{"model": "masked image model", "dataset": "rendered made-up planets", "train_examples": 195000, "image_size": 32, "crop_scale_min": 1, "horizontal_flip": true, "color_jitter": 0.2, "method": "mae", "mask_ratio": 0.75, "loss": "mse", "encoder_arch": "vit", "encoder_norm": "layernorm", "encoder_norm_position": "pre", "encoder_activation": "silu", "encoder_mlp_ratio": 4, "encoder_head_dim": 32, "encoder_fused_qkv": true, "encoder_bias": "all", "encoder_qk_norm": false, "encoder_parallel_block": false, "encoder_dropout": 0.05, "encoder_inner_norm": false, "encoder_drop_path": 0.1, "encoder_patch_size": [2, 2], "encoder_layers": 16, "encoder_width": 192, "encoder_positions": "learned", "decoder_width": 256, "norm_pix_loss": true, "decoder_layers": 4, "init": "torch_default", "residual_init": "scaled_by_depth", "optimizer": "muon", "muon_scale": "original", "lr": 0.031, "momentum": 0.95, "nesterov": true, "orthogonalizer": "newton_schulz_5", "adamw_lr_other_params": 0.001, "steps": 15000, "batch_size": 128, "epochs": 9.8, "lr_schedule": "cosine", "final_lr_fraction": 0.05, "warmup_steps": 450, "weight_decay": 0.02, "adamw_weight_decay_other_params": 0}
Rows from block 8 of the encoder, named by matrix and row number. Rows with one number belong to one neuron. Each number is 500 + 25 x the weight over its row's rms, rounded and kept within 0 to 999. All counts start at 0. Numbers have three digits each. After the name is the row's rms in percent of the matrix's.
# fc1: MLP up (encoder.blocks.8.mlp.fc1.weight, 768x192), inputs 0-63
# fc2: MLP down (encoder.blocks.8.mlp.fc2.weight, 192x768, transposed), outputs 0-63
fc1.603 126:482481492540507496507507489459544505476510501501512496518513485515514495488490502488487493494473470496454485548457478480506480464495511530462510448541501477499546569491522460515479495522475529
fc2.603 130:484477495488518481485486498508503514537506488538522489479450486517489548526525494490528501488477499480520509461507511507488524499478475449540520493499492517515482491561485469485506489507477512
fc1.604 049:509473541526489477487466486490524517458485504497495524532473515456485514522532506473487491486465504511458459529536479508512487489515558501501556511518506531521497545508464513522495510517505523
fc2.604 049:499485471489490529499507544540505496500468480514499482451516499519504518514484494535552538500566491494551517487496468474510478544521471509482475496508526530497495449516525486543507516538469480
fc1.605 103:493507498527501478486503491496479484502487505519518535489515512500529487520524517489468491512488472477520476459477442512489453530533488474471482532484487567477485510496529514503474486508521517
fc2.605 095:513548499498536530547529511494483512538529515542503490508530485491521526530504532529510502506496485459473493522524478488496511505439472486484511552479471465514484481485497490462508503537470537
fc1.606 107:515498475446504509522481536501523509509528493460517476486442514507496491514527477506487499526489514531522490495485487478509483504477476482511487524489500522534495525486479487497473501510537471
fc2.606 084:477518448519459487503448488516461488465489509533511489503510496498523536494494503468499507519517518434485484514496464533499508491532488492509531494505486475477496467498473491517479487496510545
fc1.607 104:508470499448501513456507518496493504482535523512500496467506471528433492489515482498489513477495506442480504513476448498527499513483485494487484469469471508481494476492490523497508490518489510
fc2.607 122:476506509495515503559504463491481493500467423518509484521521499510581515518479476496517487511561507545505525490508513483473495520499513523453460498496534514551526511473517484490504520502547485
fc1.608 125:470467522477479479493441476534494461478485504508442480504500500549522477500497545531505507451474530465511467495456515514495511529535519526489491515504463529507496506483471486513536486541526506
fc2.608 110:527472496461505528496535503514516520478491482502471503519520463476508515531481482455486473534513472519492513473554531455491500520443469506480514477474503480527486505498514501483506448472520473
fc1.609 113:537507451459525469417487453460462495505499516491463516523506519497479515524529465518523551472518484462492521468481511481529473507489531498501527492479532499459462541504556485497492517470522488
fc2.609 111:478498513496452521553501541536532476466496520550509514466494493475521507460509506472494507499487507494526466572541489469483494495503514485486465512521483491512555452518500507493509497536513497
fc1.610 085:496541492575521493451480531466548457455527523472501519488515527474458525526486489470469535453526525535494489483485507489542507527523482521494505496490488468512493523477497515516520483529520503
fc2.610 088:503521502464477508503509473516519482542481510519479489546481481521517435497473499501486502461530486471474530518476493491432502452492494508486505527470504488489525489481516491531515576515503539
fc1.611 031:514522519475486488464544475490493493512480490479436496499521505468522501501512470533518477490519497495488521542452512527512491531511528538514502508482502515480478544534460496524456438486483495
fc2.611 036:520510456521534530543459531519477500485512519523554505507484470518495473499498527478471532502475513518518490501543458483463513483472481447483475500506491489526531456481551508479542551510524496
fc1.612 102:495524469513468511513488513535510493538510525517502496506479510551495516478442467451518517478507482530523460501510497493490509470522466507479528536517522551497471516501495526515511513462524522
fc2.612 088:518481528501538488497497454466512539434482475536577495438509499475516536523524478537496508505492530482537520456492554509516491543494513494482464486525468499509513483506482527511470494512506486
fc1.613 147:490474489520513490487527466450515514483560481494469522523451458500494482510526515487524484499481474500527489515519512518512472587474523492481539530487500479500482506502476510487502475497497492
fc2.613 124:501496495488459528494454483433497510512519506527520469481443525507476490490469517520539508501511466516496513486500521564508491477540490523505551511517488497545509512478491516506473507485465474
fc1.614 058:463509504541471488476474509516549522531487491481520488513492517532519451457514475507471480432487512550512475497507471504500501528456522502472503469504497514492479497454574534512495468520452522
fc2.614 058:570455503477518529472519503569491507426498465535503512530491515489490527542480471492499530491504506474483526508507496536489565495535510474498509471464501530542507493540483487538502482482542521
fc1.615 047:480526455526543495511504459510531472485501523492487509496480556515542529494538507494502498513522463512506465498461496525491489501477471511495497504515498486474567515495489482481511527526495518
fc2.615 042:481518484493476528500502508450509546548485464535556529507490470450504482495493486521489498530499524482500513493501497518513519520540551514508440494537482537520508505518453493455484535513494486
fc1.616 111:517519469425471512531483529532519532488521482466536499498511485485494519509497547503445530454459511488525464516527518477491486524506489503503479491539535507494538539520505495489511495472496527
fc2.616 110:541497477534485457486472467493456481455534465498516489493501535473503471487490502487525512495513470534527482505466523440501467488502493469493527508487510532464473544515474467475501534545525481
fc1.617 104:493492469504537539483519481511534542514489520483494508505474479473476498529489510513467511455505500495515475476470521490504446517521521511472524491479508557536449494429490499516539474526523503
fc2.617 098:501465514509461437487476535517513484479490484492509525507463559534505462511488516474516479489497520500543557527533467499489487472509470489502505572515500497491517519554508492494466532486556476
fc1.618 063:488493537459533478507454489462492498480479454482534497556507478518468489489519482555497521490518551481511526475500516526496538558517511474534530520548510514528546492519484547540485460492505519
fc2.618 064:486496511480483552477558491506532462483527503453473496508471494478543531497486473438479497524478478541478502512491462517514498460524565525532466497509471458509516482476478534478489523477492462
fc1.619 103:451459477521527513470474465550480536489475452464505492429494548549499532497501482510481479512542481515511505508488456492481504502512484472537554506505515499542542498500507510505521544445480523
fc2.619 096:495521504489477490527524474554503523510520522503521546554535506534503494526461484522495487522480531501544557498491520482536476503505521526503503485473499482472460491510528487453525467547481498
fc1.620 103:482483506522514520512492508502564478526489532460521496499489567447469517474471491475481512471497527467502479528453548496486571485469528475476516484506480510451501519502505523491488520509458510
fc2.620 117:512486485453490539498498475527507501516507503469438494489489458557468488539484440544543490493505493536465495473516492557503461471488469470505505569495541482517481544457495478492499484506510492
fc1.621 068:509478515500514454484453538491542491505540508473489499541518522506518458504525514538502487483523441508496553483505508536524472539545462479490488540517501506467522532475512543511489490493511527
fc2.621 072:533544518497502548514549545468470496456478494512501512486510458490497546498474499462528525488522515453507482486488485467463496505456498523484525516469473532516477477526472502474523511518477490
fc1.622 137:433503522522454546492483487503507529510494493491484521526483428468495479515482558511477461504455498512469508514500465516472538509502537520516483471566500501452501496485461498500469496546511478
fc2.622 133:525500516461472460510484512518522485520523518512533500487519575508494534513513455505525484499518492501494506522525498486488483463474513474473494453516464555463486538542521510530547495465605513
fc1.623 053:516502523520492476498490485525455483494489484496535510466549487466496537480506547544547492519498503505489479536479485516534551541481519480529504516511511496527485491513481462503533520514482502
fc2.623 051:488497473471531546507478509491538507501518499508488492540438490510516489522497467446467504477491504500515527452539504489473483505497511523479507526477481487483519495493528507506486483479497478
fc1.624 124:461477495476511457456459498460488559470450521513459516472498499491484473534522480454468473465499504505463515497519485481482531473488510464488471572525509488503497463481467478554478492483509510
fc2.624 112:506507496499475494493509497523489524519534444537533503512508505501527546460483530504531528496432499479492479482500507504460529500488450533534544481499488514465472488524492522495511507519520501
fc1.625 055:509475505525483482494466484510521524508507442487496515502525476526487554466535485492471494460522507502526522485492490504529496508462471464464496493547481488510525504475482512511483492470478474
fc2.625 052:476467503450497492494486548498477485511506489508523443505483531495485491528471493459481475540505505497469512519535505530511530483491482515543491475467510530502495504513505471466510534531484532
fc1.626 033:524472451497532482495544476474521500473482495487496508524478464484451534459483466502469529490519458467484497494465495517514496468541517488520528526506533523494511519539548492533500531495529530
fc2.626 031:459514525530491508486478498525516491489501533487537520515498536523542485494500488468485502490461549487530495485515497481517498501507449504492501496523492478535512485514462526461453479553478501
fc1.627 101:487509544487480524530514509547486506509459467480523483515498530492492487476467494486472484475491491493518494476466494497480454515527504486535478511497538540482513518508529447550468535515516481
fc2.627 110:493500491491490474507531486486554473499509497511518536469478451520513528479497477498500504515545508472453503514519515521518510498487477495481535478484475507495481506480517499434455450514559541
fc1.628 089:473490545499537509504470536471517494499514492471473468488551469456497492512535511499502492484477530503466470502514558464498494521477499507498482452536463513512479509509493484508519488521502490
fc2.628 081:466509461487502543521540461494530466502473505484510547492467528514483521487499510506506487515521493520538515456531462533526481536521559493521486515479486517516540432505517499495497512468491523
fc1.629 116:512473482532510508480540521510524492481516485510513477495532468492508458482486490482485497515526547535506530520546455457514467478559476487533499493480513483475503495499474466507484494502449494
fc2.629 126:516493482494477509519471476491455550509496536504458554545521533506477482522496506511515501495530487458531492495449508493506546486514524478502486591516503501484467504479523493509463465450506539
fc1.630 044:494540495508518467483461522493516510514495484494474469490503508488499496491469499560519477495487499522516508523478495451478491495504482443543510487512481513567536508483452502491489468527497519
fc2.630 044:519478526484475513481518466502465489483520496478515524515503497492515499481494498457509512514518524488488495472532517529501514503472502552479490532480499491464504491490523512484510521495489495
fc1.631 090:502477497567461563472494498469509497530485508521502536532487477498527541506450524524507486519494541474502485529518509511476481541515483540483502505502522445512503484526474436507518473471484498
fc2.631 089:467500488462490472469465525525476497476482481499471495478507449502511470485529502487508457521484507517476488496469428534514493491496506496532495491521480521527499475512521497473503504527498501
fc1.632 100:485486515532463452465484509436510517529484502493491496478442480517517456452510504497488507554500490491476485515509466515486488527499528486546492502497464497513535502488532503479487472492535453
fc2.632 091:495536512474497519476485511488485534570509534470505461529469534513447505547491515490511495533482544488518477490508496458486460495464495471516498453490551505482509463479464484528524482516519511
fc1.633 151:506526518527522513493457515474516518486519484479518529515523551525498492495522475517510488462485496525459489451539531498521534490487472530448486495512508543500481510484448501519534496466516506
fc2.633 168:497492458432483519481542485516458516488507485509525458495514466499506490507451508470497498537520475439536542514489471522451488511530484478566558523477524488492477497534534487485499490499508509
fc1.634 145:488483487490563504559543504490507516493486511506518481504460484505502473498538498468488451517493498484512508512509501481570516522502495479487461544517508544463475495475488458488519512552522531
fc2.634 148:516466504476496507482473458536465520544505477495482507543469476501574516442518490505472492488487476545483492518512486480488499488470539467498466499500482478505526496504548495488481523478536460
fc1.635 095:471507509522482515504490475533530535512483471474536511494441473503473519516518499503451508484504529513502502512459494498455528467486547508521510501500504482550480483478494519487486508533481490
fc2.635 085:515541499490495502468470508494455464505465467480474515497497525471502507493483490456550534483485537442490514517502509521511499520484528543485496494460513530513517517493469537541475503487492483
fc1.636 066:467522495461474499532477479532526492513502532484485496529504480478522511427504529493496502495538549534492536496507516498427493498461491510464496503540444471510516518479488511507492473545522525
fc2.636 062:538513492527517512452505511496493532519495470496519471494487501516510485564491480489502506492486450461518467477492484527549476496515472493531489511487507524473480503526517473472537536431511490
fc1.637 043:495511485531488460492477525526554521481486481508523519539510483451477505500487558486473460517480493478469466459497539479511481484526505463532490494524488504468517522528567539509508478526522514
fc2.637 041:489517506449480535475500492505461474533541525495514484481520532524532525535493452498564533462521525488524530520510436512488514515483498525457537479499528499533503473480462455468515518487479519
fc1.638 111:485486483477484527506558521523502513471542512466533471470496506493486488489466494496516502468527536528514513476470493479530501476515517515522521502504522538513533523495510478553526531506468516
fc2.638 110:503524504507505518487481518474467508510476469523471489534526495527508507485514521534522497530475490506481499478528496498499491499497469499507468519467461499486484484506467505471449466504612464
fc1.639 088:547494491506497451491483496515549460561516480483503452487468464481494510530525454508509501516502495545547526509486505483529477518488517485512464486508512489506468543500511534500484508498480499
fc2.639 091:461490472503526530481506494501451524433535520489540555529508473527508551514483494449499493470508489470496472518491497491461502502480489500530536528454502500509521465523500471491472518474497535
fc1.640 093:484472508508534503548521534484502503519477471531528459490492496541527495506475541484465455540497548506495489526509517481497449491481493479507488484481561519498458517482464461494509517463500506
fc2.640 091:530519522484449528468486480487483514485487471508488556504510514487522513522515486480494514480503457460468502542503488532535591532478511541494524523492456490532534491479511490521500541529468487
fc1.641 046:444517471507506524535547511509501493522519521451516495500470469517508503465483521521458489485489469534504493500511505518507491529489524477493487471547509507484505524524521473551507512501508498
fc2.641 043:529495540496502479447458472495514494475486523539472521473550518488493510555499490497528499528493531438491516491461473504499502474513485500478503479465483526499505483462481508468501475494533486
fc1.642 109:495469523479486498461494527486541492507471489497507475540531509491453499493530489548452512469535475451540475482536513506454499522491495480511464457501508501457533542501519542516441519509471501
fc2.642 116:498497478488514498524513518489470489496536513540450530502478526513493460510496479475481491502477499518566538472481501528520503480516565506476522423535523529504513474541465506485521424504562537
fc1.643 102:523521575482462547487469519507500510478482524461550495567477481505478501505465491485500451506452516503463529480478532559532508477544487486483439505513517461504503536471512475501531451515472497
fc2.643 096:508557468523508447547498486516474469517512478496468508493506473507501499506490538521495549530487493471488452527533530446445500548496439519516488465520484537480479442547478479487525494481509475
fc1.644 155:505489509470505483498466501535508519462523503515511507499485507472476500543451483521478490497547508534513467507507525493516531531519477515533410515509511485500510514483474526473554471483454526
fc2.644 187:501489488482481524471527496499441509508500511518486484510490513540521493502552509500548494495490456535492513464478517526489475501489507456509525489509486480484528478507506508499483492499535502
fc1.645 110:507516538533506514494471485499471487475484515477445474467449522495510478470531488484467486523454490522502528498492505508488516513453528470511465503477447557498497485524521591482502461514471506
fc2.645 100:460472482466479454524497512493524525477520497491533519490516466492522506510510502501499494468512518520524505469503501510510532506500486507535506541510522498527523473499486490539514499516492503
fc1.646 042:533504508475516546505507507493465509523515486462522509502507541515468487480459472437508480500477500485521507513499505462524524516535488500486514496461449517492508506563529532533535454525520464
fc2.646 043:482460507507475457495504475498498467467485524505500522497467461496525522521531538534473531479515496512476530473507505540460488504488513500551470463515506483502464478452494504444483521521463520
fc1.647 098:520505482472567510503522500522506475538491536487479522505448518494489512523522528472513491509491535458519512524469500519455510519459490516465504495473478489498461512500507460480471523509481505
fc2.647 088:498441524495467451481513486497473498508516478528502506510522461484514471505456452492519473472492444498523544466476490502528489464529528467502528518512523520477558473479489554502513525525537509
fc1.648 106:456510444541486514545495516496486519534486516491526458486509499510489512529548519495519446509519508526465564512507509491519502528508466466565478504541492504518492526502469510494484479535509492
fc2.648 102:483505537432524444496525536544550511499567511501462493523503484512500498478478490511510509454484507495497503451495499487469489485500515471510488575524507467502510497502525520484526534482495456
fc1.649 122:461503495470509476521516467505493527504538490510451516508553508522484500522513450503480547499535512500513503508471459486506474507544481534471494531525487502490520504472484485519471515459505499
fc2.649 129:482557536548464515495523481502504525519455496539510465510517529492538526505495519521502480498517527513477462523507504493475504480507499477490496401468485526520505530488547491490503516496500482
fc1.650 108:529526500465537468515519526510535537485495527529547464479498515525507475528527480516522479482484501567510524493513515526470555497482483464529493507498476524516513506505515560489493491520499485
fc2.650 119:463489505514467490513479505498505467440498466473476532515453492487492524447485518438508499500538500438512496497512495479490467514515531502513526495507516452492463505507505502503507533468541470
fc1.651 115:454487523486529490545504509507509527525493513494487509513507532515497502454460520519523488560528513497480474441478511528491493505510477492517505500481509494552505505497516470467485506496487515
fc2.651 114:560514506503513460490497465466500504494517479535486508507518492518493508504501485468501513470500503524507472499484481495499496462503480497479503509518459547508475509495547437499485448497489483
fc1.652 069:453529545496494535500504544533517467513505526478487486468461501493517493512499536535482474501513486494495502496515499504497503526478519518518514536488517526508566498496475476484463490538514515
fc2.652 066:537544462481513508503489462456498550466521497515525500522530506542490497457498452504501516483499525494506466514504482519524507477487500477488480426496488461475466516510530510503503510442508466
fc1.653 114:460492486510499537458510518491516483516508515493528530476499523505494481448535517492502465451474476459463493498532470483488449490477497477502498507502478509535458515467545512537467527531524498
fc2.653 100:510558516451485507535507427523503513510491519496472493482555489516515541514490503541502525490500473490468531492476534524501477483556479475529518508494488520461511506502440461470513492492499530
fc1.654 089:550473472493459504475512531519474494474505512489492525478497491469514484507544504510510506513484478513478487491512504546508458505512505529482511505490533466503526532495510522502461428507456518
fc2.654 092:489529533533518472479481496470527516490484484536518531508479492539542484520466462527516515509486488521486496507492488499464518488473507523469459488487481503507523502518516480480513494509591487
fc1.655 117:504483520477488539528493526477482461508470461496509494505491446541501516522478507484476510497482526500448463518560492449529507498513462542522437466483523507515527515442498451504498531466503522
fc2.655 118:455535471539470482514514494510534488549539553507480488496526493490500469448515490500503509499515469465545529477462496527481474472495515474496538454529490520488508498514466531472518499525521484
fc1.656 081:478495479528513499499497511516518517470540524511495512512473499503499487553470497503488546466492478471516505530484470473485487541449505496474504495514528514487439487479549515515507487493515492
fc2.656 078:481495515513494453481516505488468475514489485462510546519488527488471489467494496523518479499528538521513471510507527489515520495559494527540507483495456543506521496495503479483524523504607503
fc1.657 058:492513465517448522509488510456493484509500480460491465473478499432504532514524491516482515505480514520495494489520521509521472520547489530535508508528497494477525493504487460526524523488490507
fc2.657 059:507516502499493500499519503530500529493499543572502501456505472493505454521488476520524457468513529500501511535469501500518527484484443474463488486474509523476437530513527544482477454515492538
fc1.658 049:546498503506506478463498537476550497460527494468512502522474525511493514530505541514488519511479497500503473543473465493473496472484535518503511474496539539493538520501512529491510509490547501
fc2.658 045:480492495488474525528495472500446481499466502501492494520515439460483508480505497483537506457492515471496507490470526497520509510496469490511500474503465484487488473490505491495449497470503454
fc1.659 135:500484476517477474504524479521500496521495513499474502520508547451481501468487460469533513551496501510486544523526547502508496471469472508497480477474469478500512503508488529502499474489536507
fc2.659 114:488504496488528504507458489449519558547473493482485496511472526520523516483504486510498524485535504515475493455505505490514461490526490531482504489543517521491506524482510507511499539522502523
fc1.660 057:529509486495493502516485503527484507483535495479524465485512508484464467506534512458502495491517514506512464504515446512536490499523474456517520465516531480538508516471502481528502527490484491
fc2.660 054:486514526505520486488521492483528518537474509509481523501499523481546521480503494516534472516496493481471525532476512500462507465478524548470509469471449532478481480557534478495489446515498516
fc1.661 066:499510472439530479557519482477549545452534481450511495528448483477507482489549473480469498507526533482513512479499496508528530523524499491512513497559506482513555491462492555513500519542547536
fc2.661 063:496486512483493477460474498501450509545466517526531461512491494508518551477501499543535488535517514496519524514492500494496464509492553496497481479512439494511456482511518491513485535456519458
fc1.662 066:495517511445469477493501527501524518527458520450536468506501463550476474519508490469520481486514511506525520509461526504530526489499499475520444505470483529512503517501498551511568549468514495
fc2.662 064:479483502540526513526500499507466473473524499541523522529492523492541531483454530495492492459483497505485491484546475494446499516498516492481527495498492506506512479505509465497459429527454497
fc1.663 071:478531443529494568509505535502528487496528519495542546483518526489442491464515509524506498523522550527539509464476476485490495517516487491506492469493492491535546483478479497503515504540469519
fc2.663 062:505496522485516412479488506481458525494536484495520501525520530487528532496491454499496497511523488478492498531519480541537513476486547499462514503496485484481466503552510495493467509472509524
fc1.664 119:519520464491517508474517501507480510508503498491507503485523538518519461482527505521442491478518543527473522488521467483493471553508512501526426489515512472515526528484525497494507532491506559
fc2.664 099:504499505494534476482494514521507503527519542514451487463484479483507513478534489493444477481500473538496484453513525504510541538519503486509482479518467474517468474477485520516530499548492502
fc1.665 023:505481530497463532496517523478488534519502486503531516517457546494531460531514496484512512518489471454473487552470511475494533481506513475461548498484502489483489486495524562531504516535483536
fc2.665 024:477512479503545463521487499512514469472489495533467492501553462508491557497509496495459524472502510523504515473529480538491473505476480506560475450524497512512496493520480479477490495481518455
fc1.666 042:521530529467530505526520515504491475484487517503477493472478474430523538506525488496476529505483517487464508501524522500471452474498495510481513501488510516529497509506500501515494453497468563
fc2.666 041:516502521500476496498526474469482518492492478490554485487451491572499474512512515500518466539511498546509502495486513524515544511509507494511476492526502512488539493490466544493513517484541464
fc1.667 070:516485495500472495511480499507483451485481487487516473519523502483534469517500503484475508435504463493460484499502494469494521506512485498492533442494523495500556549493474506490481495437551483
fc2.667 065:491511466511540445477524497454509534542495495510493485542489494522493518481492491508490462513470509498512516526471549542512481462474476514556514517532485492444516497529511499493519521545480455
fc1.668 110:522495520507493506516475505499474526549516467473480449514537519509511494525533473487515511422536496512457470519470452486533508488490474538487482504492489513474523523502457497493521492503505507
fc2.668 093:529485518485479463479501471547491508478498516522516538507432474523492457485484473535466445523493485485480539544483494487483493483533481484529588538534457507461518482467490496479512522538536444
fc1.669 105:449502513497537501489482501519537518511501505495511432487496518531498447532503522490462527510497478471473542518484482488487520473538485508504464449496474496515517525510525488461462462495551502
fc2.669 091:501519513462474464451511480532465480544503503524456487500473506525455515493515503477461485481504520495515542512524493477498493503493507487511461515498530548472511474524502507497528561543516504
fc1.670 070:533517521462513494471464541501475445472484515508493518481523454511508492495517483511516476511509533542472473556516468518527521512512515519520527521494484538503503569491530537488436473479507501
fc2.670 066:521456470539513522465494495512521486502535529497539489490478502479517514507485463501465494520504491509498528478529518495514515521481505466515480475486527458494474459491510503558516544464491493
fc1.671 058:477520535534508571447486514546486473476488491520503493520509522485501548442506575504550519547469506534492484485466444504527482531498496529549478468515520517479508549510501467505494484508477482
fc2.671 058:484523524484478462506461497486507535481516524496505466516480490462562488484491493490440495510498509468493498514520524508485475495495532492483528473480511467493494478484524502522498568486473505
fc1.672 078:488546478505502499499491510514542471484507493496522521449485494464515498505507517481463482495462484529507490507515435537485513493460519476526500547488485502520515453495492504514524471507486516
fc2.672 081:507500493501482468495510497472450569501479535491499484512518508543505491490497513550509487511494489471509489489501560487491466474494478508474521485474526509493449496509529449500484516520559460
fc1.673 096:460508532496495461485487485519533539489511497475501480514483489465520497490527496487507532535488513505548519502500480498518533494523496493493495476452466508566548501492500485515538532482509564
fc2.673 086:526519475494510427493503523477503517522520498448521531481521501498533488520492475468505463508525506502468485516513473506493519491498528514476488538526501485444508532504499444525472488474504474
fc1.674 092:480506473518484539487483519508510485513523513484497493490491546487511524477510511459471493487515536461484517501474520543510507497515532506510448491454497529481517535472505448496500496524508494
fc2.674 079:515490507492550513525524523498494499466475488487481535519515499485456461517478493516481493571466492523529500528549462472515489542515474531499500526513505467504525453523490534513505488453449507
fc1.675 082:494503535510514509511500552493482490489515497566501508487539490487474488469550554481506466533496485481442490498477492483498518494520551462494448470508481501489450505544490523519471502492514521
fc2.675 070:508543479522506510527526473523468537469527474467524519509529499499466512530445471524470532480496563519542488467502473477521472514525508494483556530476494503552495514530535514497516529511514497
fc1.676 107:502542545535484537484479491503481496473497453528536528498507495524512501463481499522548535503503506491505533515504523484511528503474489542496476504522520474509483507506480537530458484477521533
fc2.676 118:508442462503501505473516531453510485492480479482498500511530481485513501500505516467518524498509495536498506466497465544496471547524501503487510510458493510499488488493503536537517551509604497
fc1.677 076:464509537519479519519510555421467499511498473477516500506461490483510493477502495523539507520526482482507479511509520510465506507480487489464455488460520486522504542521502494503474544526516496
fc2.677 073:536492456482535507507497427529534505467484503532525533530520492501488456515493519498447519484507535524475484510499513530502499506544489507526477510497488463493519443485495506485531494480486549
fc1.678 105:552449501480488493422517448464484491518535476544493505529535480475456499466477480495537525481488531429540520479471530532554499489508482482527523494499518508480448535467494461527492472508505480
fc2.678 106:452502489501489509569462546520496496497490548481490476472446484480528515502508508509482518498477485518471464538513459469462509489511546500521497518513495479516501461518516520478510533503510560
fc1.679 094:463496463517490517514488534453507480530468512518486529524468496504512507513499571481519491484529489513522495510494529503475486512528504480449468481530525535499511557493482480499510497503505461
fc2.679 096:473505483507458460444528535512484518513486516466450494495513481471501563523494533455485492484537524475549471478500478484496464488516483514528516479515539492488470506517484463498470508492501512
fc1.680 078:510483538540478505519470482505503518512520510510498513510501469516500531487447489472551468489434469418499460531511481528515501486467537478497513504489495548490509493509514500516505503533514530
fc2.680 079:483495490452503508460496533486504514510480499483503490452496515464504473492549507508441514487532538522490508471490539446482476535514508504521480472524512473474505479483494475455526480479499497
fc1.681 077:501468486536514510540485491527490488500511497492532493521469495525462456547455491499527487511510491553533477488467492487521503468565498507519476511514494496496526507502506508487536518467446469
fc2.681 071:490486487466473469488496519488530469546478539520481499494532484470530541523541480484471471470461515485476533498495491514541490493494485493475499474461501498527517465481494538469469482500514480
fc1.682 030:522464484505514488520494459478475523510477522447489502510522489542472554521488508514489492466549470523489507479500494502524496497488464509509526550468533524535482490462453496503486520510541482
fc2.682 029:487495535479482513491501540482535466492519473538498486492463536450522477460506476491507510506444492469486497519484499471499514488527558492529487469540511456479497497538549521473498481524438492
fc1.683 115:525508519526495486480498545528484510441502497496489490549493514485503472550520486474505478518482499505451447466466460483439500543452521505486512490534503490513507517511468448513493474465468461
fc2.683 099:507483504514479465492465514512480476474491489467475508503477500470481519547498513510499529506467499493451456457536461487489531534489558503521517524535477532498505500456473491484506497523481495
fc1.684 072:508498544527529482542487532516487462491513537532515491451472483482482464518472441478521512477481459506523520527484482456482521517511536526515536513506457474499489484508502499522483514480493485
fc2.684 073:513476476458478505482492519500507554465505466442487505523505462540535484500535531532475496528528524496487504499480514490514497487493490452474465446474541515524493497496524532480460503505524537
fc1.685 050:521491496489512488502487463512495499469509480500458542513501483490459498556522511524541501495494560493490432491517524520519443554494474493512516476500579540488457512516511538516507487506506545
fc2.685 049:475481527496486498511542514492500501540481547502502474504482516509550501454515499461447510482518479530533551515463477456487514466507534502518488551510456498523547487462475479471488480504534463
fc1.686 110:498461469510527488471517464487468503541525539480494483509531498522443509538519504460488509504530491492487460529464497527462493470497507475514505500493498482510468481483450481515540474503463539
fc2.686 147:489483481496504497504509512493500517500520506507482540498518465534504455498494512505462500507530515502457511482523518485520507481516454504517508486509507506497472534450534508490508478462474506
fc1.687 135:510511530489482499450526514533471518492516477483527453496527499522494445480497485489505508504544489492499520482495512504483473447561468546532492505516496490527497578486526485529480439495511490
fc2.687 132:502501529494516494527448512514468516506510525503474521513519519515503515531500510496474510518495473541519525512482445506483518516491492468479453515505552544496537480521492489468571503490542483
fc1.688 074:498499498470479477520490477475501553449523461486484507506504487524510510506465514510521507518526515500501484490515471515505439504525490501506473462490520525472510472471435479536540474517525534
fc2.688 065:486508556527508498469540524503506449559468517534494452489509513511511496488540466491468476521464489484506536509496547506480516468481472488516500531527513457537531518504537473486485518505459496
fc1.689 058:524461498504523501454519511475471538497509525484475475479518543481527512546456480470527462523537514487512493504485491514490496477489528528521511465518508497476543524520491481503484497529512504
fc2.689 056:504520474515455504536442508527533476471511495524544510499501460498461504490530530537539562447480493514498492488496508461536505517497480476476519474465487514490461516519540514519517531493446505
fc1.690 104:495490514537468473518505505510490506516513484508478548495479504500483490485501491497485458497473532481488485479480508513473512515487483467513457485525476481562519497487457542491522540508493516
fc2.690 110:491532478479510483476502520451475477503500492485485530491505472449458532467488469477491527498511479521481526492538548488494488525518506527508540504471489521486486516478512511497467532495480470
fc1.691 066:496465495495513500498497469494463519514520522507465520461500492495536506466530500558516554513534493521442540484469456518505484544474479563504514526507493500493488482490497497498507503454484544
fc2.691 061:519526504538479482523495510511531509521489487504529487502514519511459494551509534496500465521491499479577482533530540446503496485470495417491498488498513542492507503505530508523489488545515461
fc1.692 061:500515540577493536516451501545508540481532487473481486463512517463455516496519501497492501528481521480486477488498518485486517504524545522472485482505482512465511504500555500510497561507503484
fc2.692 055:498510470466530484464517508477523484588493479487505502529513505474489497486482472506524493488537520548500546510509469517497481493478477501504518524466492488480492488531523484503498460518471557
fc1.693 111:481518469498531447456529448487504484496488498492489535431509434531549542503515517505478524520503536543464510482459505493513489525478474510511486491500508536480492552519513513541545492465501544
fc2.693 125:478483502495539484495464503518509519515519489514495499492499527511475437481485489470483492530518490504536489542465493478516522497529568502499474642510514509506526478493466455497507492539551491
fc1.694 124:510529566482510481531442523473509505518494485542527495496496487515512505500492523488491495554478481529461479532478433500489496507490487512501490452501470522458504501478508483506491510469477553
fc2.694 136:451481502514496504478506501483521508505492508523500531468538492540479496467533530500487486460516543521535483508491523488514504512499524517534499448506540506513519530519432484503525517527487470
fc1.695 101:461460491523496525495489526504493512539523517485530484493493476519501493544529500497527424523453512545505512494508514493524514522483460501488449513509535515478466553475504569493479480501469467
fc2.695 108:497510501484519442542512527534477456458494496510484521474495513488515523468470509475480535475537501434526525514505501527481453496510551523530563511532485480481501501504539480504524499512518510
fc1.696 127:470518485487458486507552516474511539481508522500492505455497483527467529508472494501545445520497512486494485462500540486484525534482500489453502459500508430500523535483512525464517478526454516
fc2.696 140:495471506510503487562516472497468430492486506520555535514468495497490477525536461488496550538452464494490524547507484508519492493512502514515479486483465501543486490480527500561491496524489504